From a checkpoint of a small contrastive audio-text model: encoder width 192.
Rows from block 3 of the audio encoder of a small contrastive audio-text model, named by matrix and row number. Rows with one number within an expert belong to one neuron, the router's apart. Each number is 50 + 12 x the weight over its row's rms, rounded and kept within 0 to 99. All counts start at 0.
After each expert's rows are labels from the 100 clips, of 14976, where the router gives the expert most weight on average: "top examples" is what is common among them. Only what is clearly more common there than usual is listed. The data: telephone keypad tones over noise or synthetic speech. In brackets: how many of the 100.
# router: router (encoder.blocks.3.mlp.router.weight, 8x192, trained with AdamW), inputs 0-95
# up: expert up (encoder.blocks.3.mlp.up, 8x192x192), inputs 0-95
# down: expert down (encoder.blocks.3.mlp.down, 8x192x192, transposed), outputs 0-95

# expert 5
router.5:70 57 35 58 71 31 32 48 61 55 58 61 48 55 19 78 66 36 38 48 37 46 51 37 43 40 58 65 48 52 38 44 47 36 33 53 29 54 47 41 38 55 75 43 54 70 71 39 62 34 30 48 27 46 27 45 48 29 52 43 41 55 47 72 44 42 61 85 26 43 47 79 26 53 41 61 68 64 52 52 38 43 56 32 56 45 51 33 31 46 35 72 65 46 67 40
up.16:39 58 53 81 52 48 49 55 36 54 48 65 62 58 81 59 46 56 78 47 64 47 75 46 47 61 50 41 47 46 56 53 36 42 62 62 32 27 54 44 35 53 31 40 29 49 32 56 58 51 53 35 48 62 51 34 54 43 54 54 40 52 43 40 44 45 42 53 51 31 46 59 42 46 36 45 62 54 60 54 37 57 35 55 51 35 43 34 23 45 49 51 55 70 58 44
down.16:65 59 53 42 50 51 59 56 55 23 58 65 34 41 28 38 43 37 22 33 36 30 21 50 45 51 50 69 63 42 24 24 61 46 45 62 55 59 66 57 56 53 49 54 48 49 45 66 58 60 38 47 71 50 17 59 51 56 41 53 44 54 59 50 53 41 47 43 39 56 44 44 45 40 55 77 46 43 57 30 43 29 70 42 44 38 51 45 43 61 50 42 49 44 49 51
top examples: number of keys: 1 (81); last key: 3 (45); first key: 3 (39); last key: A (38)

# expert 1
router.1:59 51 48 47 45 43 53 51 48 57 57 63 39 53 36 42 56 62 51 75 38 34 46 35 35 63 78 57 45 43 51 38 29 37 58 57 48 33 28 35 59 48 86 65 71 64 56 26 54 64 22 42 33 40 36 61 52 46 44 33 44 37 55 62 53 53 44 43 40 39 56 40 50 54 58 49 47 68 43 37 41 56 56 50 66 37 38 46 42 35 62 65 47 57 56 62
up.0:29 58 48 53 62 69 53 54 73 30 46 49 56 35 43 58 47 57 53 62 36 63 66 45 31 54 49 39 64 51 31 58 25 51 77 41 45 66 54 49 55 52 53 45 49 51 54 54 44 41 65 54 40 51 62 61 66 63 73 38 72 54 54 44 47 51 60 63 44 44 60 49 48 55 29 47 42 57 53 49 50 59 52 41 40 55 53 48 40 30 51 46 34 64 48 81
down.0:53 68 58 64 54 55 53 25 51 40 45 60 54 45 27 57 48 54 58 40 63 39 54 31 39 52 44 19 47 41 50 73 61 47 48 70 24 45 49 28 47 51 43 78 55 64 55 47 53 39 37 69 54 50 57 59 54 59 47 39 47 41 40 61 45 65 40 43 71 51 27 36 43 50 34 76 28 61 67 55 44 39 27 63 41 40 43 39 59 51 48 51 54 66 44 39
top examples: number of keys: 1 (88); white noise (50); pink noise (44); first key: 2 (29)

# expert 3
router.3:41 57 51 40 49 56 42 24 32 37 37 39 60 51 57 30 56 54 51 74 20 38 51 51 54 52 53 36 62 53 38 64 60 39 60 38 51 26 69 53 47 35 53 46 52 42 42 62 54 53 41 45 74 36 27 27 50 59 49 38 58 61 49 66 45 44 62 36 49 53 39 54 28 49 42 54 43 50 53 41 59 44 39 49 39 48 41 53 60 81 36 32 29 55 30 50
up.0:48 52 53 52 61 52 65 62 65 74 47 48 59 49 40 62 52 44 50 80 29 51 27 27 63 52 74 70 51 57 55 54 54 23 47 40 45 62 48 54 70 37 57 72 50 60 53 36 49 49 67 53 28 43 65 59 34 44 42 55 62 50 49 53 69 44 53 23 28 33 40 32 65 43 50 44 60 41 54 34 67 46 58 46 60 39 54 44 61 64 56 47 59 49 53 71
down.0:65 54 55 51 38 45 58 19 63 38 51 39 64 60 40 64 69 70 45 53 52 44 46 51 70 30 48 33 53 74 52 42 46 57 33 42 45 42 56 44 63 31 41 45 37 64 66 31 33 47 25 54 39 44 46 55 50 40 51 25 16 54 39 37 55 73 56 53 45 30 47 64 48 57 49 49 72 71 51 70 45 54 62 51 32 46 49 20 49 38 44 65 48 43 49 36
top examples: reverberation (94); key "B" (72); key "C" (69); key "D" (66)

# expert 7
router.7:61 52 67 39 52 53 39 54 59 29 51 66 76 47 54 42 46 39 53 66 46 48 56 61 61 50 35 49 51 53 67 63 22 55 46 63 36 45 44 59 57 26 42 44 50 70 46 68 64 46 64 34 58 49 51 35 51 62 45 55 53 33 54 42 54 37 54 43 60 51 52 41 48 57 68 62 36 65 38 39 49 72 44 64 58 47 50 71 38 41 34 51 38 34 34 36
up.0:52 48 38 60 46 38 50 57 62 51 50 77 44 60 33 42 45 33 14 39 50 52 51 66 58 76 57 72 53 62 62 42 44 60 57 31 52 44 46 39 61 49 46 41 61 72 79 39 58 45 52 48 46 67 46 62 50 46 43 78 60 66 38 60 41 59 64 48 54 49 46 42 47 46 74 40 38 49 62 35 59 53 64 45 37 28 23 59 44 38 64 57 71 31 67 43
down.0:47 55 46 61 61 63 67 51 56 73 62 33 43 52 66 68 51 32 64 47 44 31 33 21 36 40 68 62 44 66 44 60 51 41 56 58 31 43 38 56 72 49 58 50 53 41 34 40 84 52 50 49 43 50 45 61 59 28 45 48 28 34 50 48 63 34 58 59 53 61 37 38 49 43 58 68 71 57 73 49 31 44 38 76 32 49 45 63 50 62 54 30 23 61 50 47
top examples: reverberation (86); key "9" (74); key "6" (71); key "3" (69)

# expert 6
router.6:61 33 59 57 53 43 58 68 66 43 45 50 51 52 41 65 59 46 34 48 31 57 34 35 52 19 60 55 42 58 39 35 51 54 50 68 39 53 44 47 67 46 61 47 58 67 66 56 50 43 14 40 45 40 54 69 60 36 39 45 34 40 58 53 45 65 29 74 38 62 56 58 46 59 48 45 39 48 40 14 41 44 60 49 49 58 43 54 50 55 39 89 46 46 68 39
up.16:32 45 48 58 44 50 36 44 69 52 50 29 46 46 60 58 55 43 64 56 69 40 51 39 64 49 35 42 72 62 60 59 52 50 54 37 28 35 59 56 41 60 46 69 41 33 58 55 49 44 36 90 60 55 62 50 63 40 50 47 50 54 63 29 54 48 30 51 85 68 55 38 50 31 39 44 29 50 58 41 56 67 62 45 39 45 26 73 38 46 31 32 59 53 57 80
down.16:61 60 58 26 38 54 38 62 43 51 48 63 49 45 52 60 54 57 58 63 64 56 75 31 35 55 65 64 47 42 58 54 65 47 63 50 44 42 68 51 56 56 36 54 46 53 16 56 51 66 67 32 48 38 62 37 69 59 25 51 32 41 59 41 58 39 42 45 41 57 62 42 48 63 45 48 57 48 52 75 44 36 63 41 50 68 35 45 31 44 54 35 61 46 47 66
top examples: number of keys: 1 (80)

# expert 2
router.2:50 59 62 55 50 52 43 46 52 55 54 50 51 55 61 57 42 37 48 30 63 34 58 39 42 55 45 64 24 49 62 63 66 44 60 35 46 61 42 55 55 74 50 71 31 36 55 59 51 68 47 53 57 68 51 72 30 60 38 53 47 50 74 50 62 57 58 49 57 60 51 61 74 61 49 33 50 48 48 56 41 60 31 52 31 77 39 27 62 55 58 67 58 52 58 33
up.0:42 47 42 47 61 61 32 41 30 43 62 69 46 47 62 52 48 56 49 39 48 65 46 54 57 63 66 49 52 46 57 59 82 41 62 62 54 53 43 34 34 36 42 66 55 33 39 39 51 57 50 46 47 33 45 41 55 69 53 30 24 24 27 61 43 46 72 65 45 47 39 61 61 75 59 49 54 42 43 26 40 57 46 61 67 47 39 13 48 60 46 42 60 37 65 72
down.0:24 47 54 22 47 48 34 65 37 48 46 28 52 57 64 47 50 59 38 59 65 56 85 44 49 56 45 46 58 54 20 21 65 28 56 69 58 49 30 60 64 45 62 54 41 20 39 57 51 65 51 35 47 51 22 33 53 53 42 59 68 54 58 47 44 41 53 48 59 49 54 64 48 44 42 45 40 60 56 62 39 59 43 39 49 52 46 41 67 53 52 52 53 49 51 42
top examples: key "0" (98); reverberation (81); last key: 0 (31); first key: 0 (27)

# expert 4
router.4:48 28 33 51 47 51 61 44 57 65 59 59 59 61 37 56 62 63 55 57 35 52 49 51 44 64 62 62 63 36 44 34 40 48 42 53 58 40 36 54 43 46 61 64 64 57 67 45 39 67 21 47 14 46 34 54 50 45 44 33 57 49 50 49 38 60 55 57 26 25 42 65 34 43 61 37 34 53 61 54 45 24 32 80 59 41 28 61 54 47 49 69 45 30 64 57
up.16:44 35 43 56 59 41 41 72 49 32 43 53 58 45 38 58 23 43 51 39 33 64 45 50 64 54 63 59 57 56 54 53 49 61 24 57 43 57 16 72 57 37 68 51 33 56 38 56 59 43 47 47 29 37 41 41 36 42 49 29 30 34 42 44 53 46 49 48 44 53 47 74 37 50 82 47 30 38 56 29 46 38 24 45 48 53 74 44 49 67 35 40 47 60 51 36
down.16:64 58 53 44 16 59 57 43 62 49 57 46 52 39 57 62 69 51 56 56 64 44 50 52 67 65 61 70 43 44 57 47 53 45 40 62 48 28 42 60 54 55 53 50 71 46 63 50 59 32 40 49 47 51 56 61 34 51 56 29 60 53 40 45 57 58 35 58 33 61 52 73 45 42 51 43 38 59 57 43 60 33 32 26 30 62 54 24 58 41 45 52 52 40 56 35
top examples: number of keys: 1 (84); white noise (49); pink noise (49)